{"text_encoder_fused_qkv": true, "text_encoder_layer_scale_init": 0.01, "optimizer": "soap", "eps": 1e-08, "steps": 7300}
Rows from block 4 of the audio encoder of a small contrastive audio-text model, named by matrix and row number. Each number is 500 + 50 x the weight over its row's rms, rounded and kept within 0 to 999. All counts start at 0. Numbers have three digits each.
After each channel's rows are labels from the 100 clips, of 14848, where the channel reaches its highest value: "top examples" is what is common among them. Only what is clearly more common there than usual is listed. The data: simulated sounds of rotating machines with and without faults. In brackets: how many of the 100.
# pw: pointwise conv (encoder.blocks.4.pw.weight, 192x192x1x1), inputs 96-191

pw.121:504473497506540479526488514428441518515479501502509497502494637493513460502497466489533518454496572510567497479611511504484500558495492430504514495500475507472506491498879521519496509490495493493377520499549440499498500497493433522498494499495508501523500505498493501501507455500462500511
top examples: quiet level (73); gearbox (40)

pw.120:489496504504498488483465515330412506495514505497494500609500499525498485474491719496524488511597514495505509493295501459503493503499501532498445512503520515508430480503507374498502582464555495495506477500549505695494574509505424459503577499498489503488501506496507476496506496500493496597
top examples: speed: medium (91); electric motor (76)

pw.40:436651584511521459535451447497506489456463491496553599503494596491468498581506516525409581462483499506401479501506494495499545614501520492503521528428506497504500498491500514511533511531508506516500500494506517486496698512483639500554556494482496457512480596502519443462532481514489451502
top examples: grinding (48); muffled (low-pass) (31)

pw.96:481506496504490506509478516502500512484492484503496504592501494510505503500501491407526509513523737499504498505502512570511504502510539478516484497505539437509480500502553467486332609502532501492556592489507412431473502500453506504506507497498472497486501496519499467504501534500559500490
top examples: muffled (low-pass) (94); reverberation (84); text has "room" (84); text has "reverberant" (84)

pw.168:499473649505579376501499494494501502536531367453540481500525504375479486503500493501497495508615509496451433512492652504547503503573503515506506500497596495491502495496498506503477501476576553501498493562499496496469254509500488417509506472486491435498503517578513505501478492470469508486
top examples: speeding up (67); piston engine (33)

pw.90:533502505522506412508486488317519502502546502502391599502478519506513500507495491487510499533476501511497477511496501238512501488495495587380501506499492501501483548500524565477506515493511505504493509501507510496501520495527474505500475508517482502484499501600518469513432508496504501558
top examples: imbalance (41); piston engine (34)

pw.167:501503499510481506499539472679473334503469492580492489507520573498468488505506460495508477460520495545543537480497497425515503476499498478495493527479492505481429509640488510503428417610494506503497503574481488503481500556386346558325501500500631501507502499501498486504514565478490494446
top examples: compressor (73); speeding up (70)

pw.31:492613498496500509497494479482467500496377500573498487580499495475565499503504489508502501586425502499496505502500500443504501490494495498498433496500478327495495501501498614500206524488500500501454499507501501499500503501507491498487466499501501502500487548502456512486503505503501502485
top examples: thin (high-pass) (100); gearbox (55)

pw.139:484501443497502509494499481499421457387508509544625575565509529503559495495526456505492495494515507343463504459358493508504504504499513451501497445503557494496477487498469506502500521602497497501494509499558527499567506503494518471495495505501504543490498501502494684489505466547519499487
top examples: compressor (40)

pw.97:492500497498505514507499500504497513504501527490499496493502499503502499465454500494547501513499498416502490507505495504500488542511482520488500551496505482493500496601534496381496521502500493417505501494501501397427501835528518522498502277490463532583499495491506524328501499494500540326
top examples: speeding up (74); conveyor (64)

pw.157:503502459552519503486320493490516541489515494471506457494498487596505569495501502517509515476423500499494501467509500497519516504504518449489541499574497505575463654486489502504515475501525519500482502549492506502368587567504515510430441506537376489512499406599468422525507511547505359498
top examples: compressor (67); imbalance (33)

pw.52:503497619498523444509500516515285516494498509461508479506478481502544495502522506507460395502487500508596486521486533487495533480499509497499469503501508499448499511429483499554501512721410503504504509493490502487501493507494514484500510511493450473500500497503501486507503507505505436493
top examples: text has "speed" (73); speed: medium (67); turbine (41); machine: electric motor (30)

pw.59:500499499490502574513503491481493499495532504510509498524508483496492499495395500491499498391494511527492500492467495495507506515543459555474495527512502529503533502407520500607506501469502496504471388324551502301479498833504501665501509561499499509564501504497507504570573693498503513508
top examples: speeding up (100); compressor (46)

pw.18:495501494501498463506501496499559609503520495497508498506538501480478503499508493513345504491508498496494487497498500514495502509527511497490425552693440461499503454492506382482480520551573504500487497510498502497499458495498652476477506501474498488502500516498483492505498511494497494494
top examples: thin (high-pass) (44); gearbox (41)

pw.156:470622452511510504456467478494500500282542494402493413498489507445500488520501493709495516513391507476494518494487522460495484500500504496492501508469472489501498479529478494507511414502441532549471532480578507522502515507558295503492471499501531511468515436507508435472505484453549513490
top examples: compressor (100)

pw.169:310513622471509600500519491505517501500505504504512506498501501502488459486517498500479469497566499500500500494501469714481458493507511501492493485496496481504509499491500497488442458518477313498504506500460491488542558520655507499505504491568503518523498449492490502498496452498512490493
top examples: compressor (78)

pw.115:491512523512489529390487485457418545820504492498492639495493518496508444513502500495396502447450508379496421461479379500506507504503567500511497481552452462521490497496589502510503507513485495486504402562521498474490568510506512529499501499483514505501502510500496501497476555517506592462
top examples: speed: fast (68); thin (high-pass) (38)

pw.27:498504513502484489516506493640547489650481510432489496521506449521450497530499496501494407508498505508621446487490453497535493491501506502524521499478483507645501514444428634487403514488516512496509459488462479501457500502501491505501506500503531522493500611502503721498498450501504496470
top examples: thin (high-pass) (100); gearbox (46)

pw.88:461522524462454389523526512501420503365504526503492481500512503720492671498467507504520538449532476501492553501506237492509538526433479505522498492497533536460488498499442493474508494494576469505503561516640553495484509505515476814693502503502493504496499459555480535492504496498535500494
top examples: gearbox (55)

pw.186:497496503498501465503504496491314502502491476506484492498504295520616416501499528572500303501497500482488507496813498496505500519499518503498501500551503499499501473497486496502498493461499503500505369533491498499499540497498457573511411500512516495496500560498506436493499465505501495499
top examples: speed: medium (97); text has "speed" (97); conveyor (60); imbalance (49)

pw.37:606516489503496540625488530493506464502362494450503481509524658488497569469493536492541493497342491477572496499478459460585540440511490505657511518482518504495485466518480373498399502443490499494497413511501493563463510497535386426490493499568492573480507518527485488535478511489556495490
top examples: piston engine (95); speed: medium (95)

pw.171:499558234500491486437502490497509499499499454591681509498500507465447504488493494503496489509478507515497499500460485459485501505581460304496446505499504503499571540486499495456475496507499496465476500473511517519488498499506482442501488504503520443479466457556494519501503483501502499510
top examples: speed: slow (64); thin (high-pass) (53); compressor (31)

pw.109:501503497500535507489544499501551488683517551494500504519496634506405489504497495732529474504498450497493427508496500495481502508502501505498500511504496500455513637502593475500502505500500502498495579496520461475553501498497441590475406490498512547568500497507509500494503501500501500539
top examples: speed: medium (91); electric motor (83)

pw.73:461496497501502502630504394593493448516574506499529484452495521501490517501499580378881507506404552469602479490494465495487500503500519502505497488561505404475496512499540506501513497489490501505505408499507440511499501497564454491498502497521496492500500498500492511498498470473493498499
top examples: piston engine (74)

pw.49:489502401496470495501511514490504421514506499510520501508500495405466498529472517496507595431532497429419499494532505507507430483686491488499500500461500496503505529506482495503563514424515485503486493478496443466480489465474496514495407497495507492477334547518598511514513493502533502503
top examples: speeding up (67); speed: fast (63)

pw.185:498496501499469492498494509470488471499394502501478500616514429498422498508501502520488451497493501512427508478504501505554500499501536498500482502505519457499502490500562472496442499549502509502500581528497537500500478500490513556498517457500504495527497561542499526506497499509530499497
top examples: thin (high-pass) (98); gearbox (54)

pw.135:535525515497505514503513521484480536437488511504508512462505490478524475508465478493797481496494498496491507501497459495453516525511520507498464516500695523493476502506504495509498503108570495493500515479444454468469550515492518516450497498579502545502503484512497500458507501486499494507
top examples: speed: slow (81); gearbox (62)

pw.17:492511501499500495501501500500499501498495477502494501500499499477506504501473496501503486547500499504500479502515505500500501504500466499501500508500488499498502449500737492499499500500499498500499497506501495494497514457498500497485490499500498495498500499498500499498504497491500501482
top examples: quiet level (79); thin (high-pass) (33)

pw.170:449505465517492495501497502568483501501501530511494504501505516548522499462467524496497504506501503510572526510497500508451488500498501467507495510495497502491492481737502501504504504482554498498499504519506502504502498493502499502669501500503497502507565507486470496490508495502499500509
top examples: piston engine (41)

pw.83:531498553492489512510536503713494504554477530599500502500655448501457500512491501599323365500505525531577498478571490505496499499510498448493497509501473501506498521500494502477498500490491503494496393507404500497500496535500463508489424500508483508506500504380490500481518522496469534502
top examples: speed: medium (96); text has "speed" (96); gearbox (82)

pw.158:296500500499501497434513525481497318535648519495513472499496522498511537514408491470487498457553501421501507636452508516514492497496497500497425494512497505502500508499493499501499492495520498489515475497501464531504496499445488501495294513505529522481501501496610491498614431474499490460
top examples: conveyor (100); speed: slow (98)

pw.56:676441505512484500613507503483499497504503485591487503521519511510498502501488494503504468549507507481497488463488499500452574448499498493500500516519442534521503501290480499504467443491511503500367474454496505558524436488499448499494508508435486488500484466474503487533500494480396499506
top examples: speed: slow (89); slowing down (62); compressor (59)

pw.177:477492505489516496296501374531488510497667501479505498490517513634507507446504440508721465525599507484516481456517495498518488520468505498490505536488461458424543498488499491659480378505481362484539505482390497499505505526495480506498497492481509503517501479495491573517515495496446429575
top examples: speed: slow (99); pump (79); speeding up (65)

pw.15:495532504506499487511491502383365514503438504501558520510509486508501449506470545493500525532511505500502581474613496523507500505499487501500493499501497490503512568502503491482553497497478503499516485496501498583520494516515537522438509398503529523497499501501493515495416493508497510569
top examples: gearbox (74)

pw.138:486488497496528590486470484579505497481517495524500502486535508531498526500501500496498486440443495473498467496502541485494505494503294519517505432504501498540500499497495503507493490498472499501534522540499656527494545529424478467497499495518500487726501501483506521429432499493511504505
top examples: speeding up (100)

pw.47:458425496483499665494497582560503523517516531397499497517550559427452433511504273536568435531505480506499527397538518471695503411501506436503494499511542496451410555535580663440493497481482496493561516502488501553519492501500542508502498491503465502486495497494501496501506517362508541500
top examples: imbalance (55); gearbox (34)

pw.64:490498504507421507481416455550511502419540513450486508500501496490550496384492506450476502499622493520491496504503522512394518723511504533578489527468494507488499502444505487517504414479506322496511492473469516503565510507477481513492565501509517502501501501551502689466462481498469452501
top examples: speed: fast (65); compressor (44); grinding (32)

pw.148:525510503523499503554516506313502502508490497506506498549490513496501336547511453492526531518443485454622531486493530507501552502504508480505419504471503587505464496510504500514500501500489496508466415499479483491494498502509489464499506508502495501496500511495466539483493479517532523498
top examples: piston engine (100); speed: fast (100)

pw.130:567499502498541499497499522618738593502648504520514501466494543491680517527504502497510500499508439506502496496493510501502493501502498497498502500550484502500471510499567548503449502509499505493549479496387489500496503498530504513515499526501510502499502500474564488496500425502507499476
top examples: turbine (60)

pw.104:497696566507500476539494487475502561533757493539508470499500453649502548520516400571493498415490487504497488485496535475496428581496542448501489501527502509490506525718485511502504487444502444477520503504505543513492493500507495516360493542379469502506501529494568501515611498470534498474
top examples: gearbox (58)

pw.14:519486480497490513554513510694547506464435574482495501502455536506502498496499551327509493523534496451510502434525503441448511467492487477509503459498459486481500550506559477500503499491488499501501484501659316501456499500500514554494537505507496504594499354485495545520504534618493496492
top examples: compressor (52)

pw.143:491496500493498502515514505499502494485490499491500496502494500503476500503881499493520500514500500439501502500511503496502487502479399500500499485498500515488501500501500499603456506497492502525470492508500502499496497177503504504495500504499500498520499500495495497495503482500499486486
top examples: speeding up (100); conveyor (73)

pw.86:499509496492481481494493497681484502499504433508419505505493548480472498458492553349613503515508633466507490537498505565540504505471500443469507464502505505491465523676501506496503494512512382491522499493506511512544504492426517551472598477503499497496498514501492492527488546477518498508
top examples: gearbox (94); speed: slow (87)

pw.146:510500358489526504456497487518510475513511500483484467501513504504499489447560493477490536483510497494503501501492507480497442509503523493501493351524505543505448497447498502682494479503497482520519506514503501464501513875544476494504500507496503494496502466485495498502367508468511466446
top examples: speeding up (100); compressor (33)

pw.134:497502523507503509855509492497511472499503500518502507505500499464480504497575572502493498487486513495507444498543572407480482488498453495666492452573499533512498494482509496492506357497520501489500451458465498355515562563492513506339500518506461504478558496511474482503503413496579417390
top examples: piston engine (96); speed: medium (92)

pw.172:499500492491500455503411499401467504509557522543562500521502499495505712490498435583500450448496488480499552559508499450469498525493516491495504501440481441495504504497505511499557494434556480497509652498376484502502504463528438767477495503481481500504496498503503459449520502496492516464
top examples: speed: medium (77); turbine (70); speed change: speeding up (63)

pw.50:498551438495501436477486457501502559552583518502664503453504516538523586554513431378500347489496527471492499497587495451511498479499497520498483500495503489419444467450501330504502498423517431356494594491486519614501520497504479499507592501502435477507504498501474582497513504505494499529
top examples: conveyor (100); speed: slow (99)

pw.61:504495510510508380441427389424494511506505454434504522507490452518344489582500594502422576501444505504497485538493453447534525497483455482497578499503508498509542499499505505493503456317542511520587548512366328551505493501495493512504520503499482502483505574502479500433358496500492440512
top examples: speed: fast (100); piston engine (97)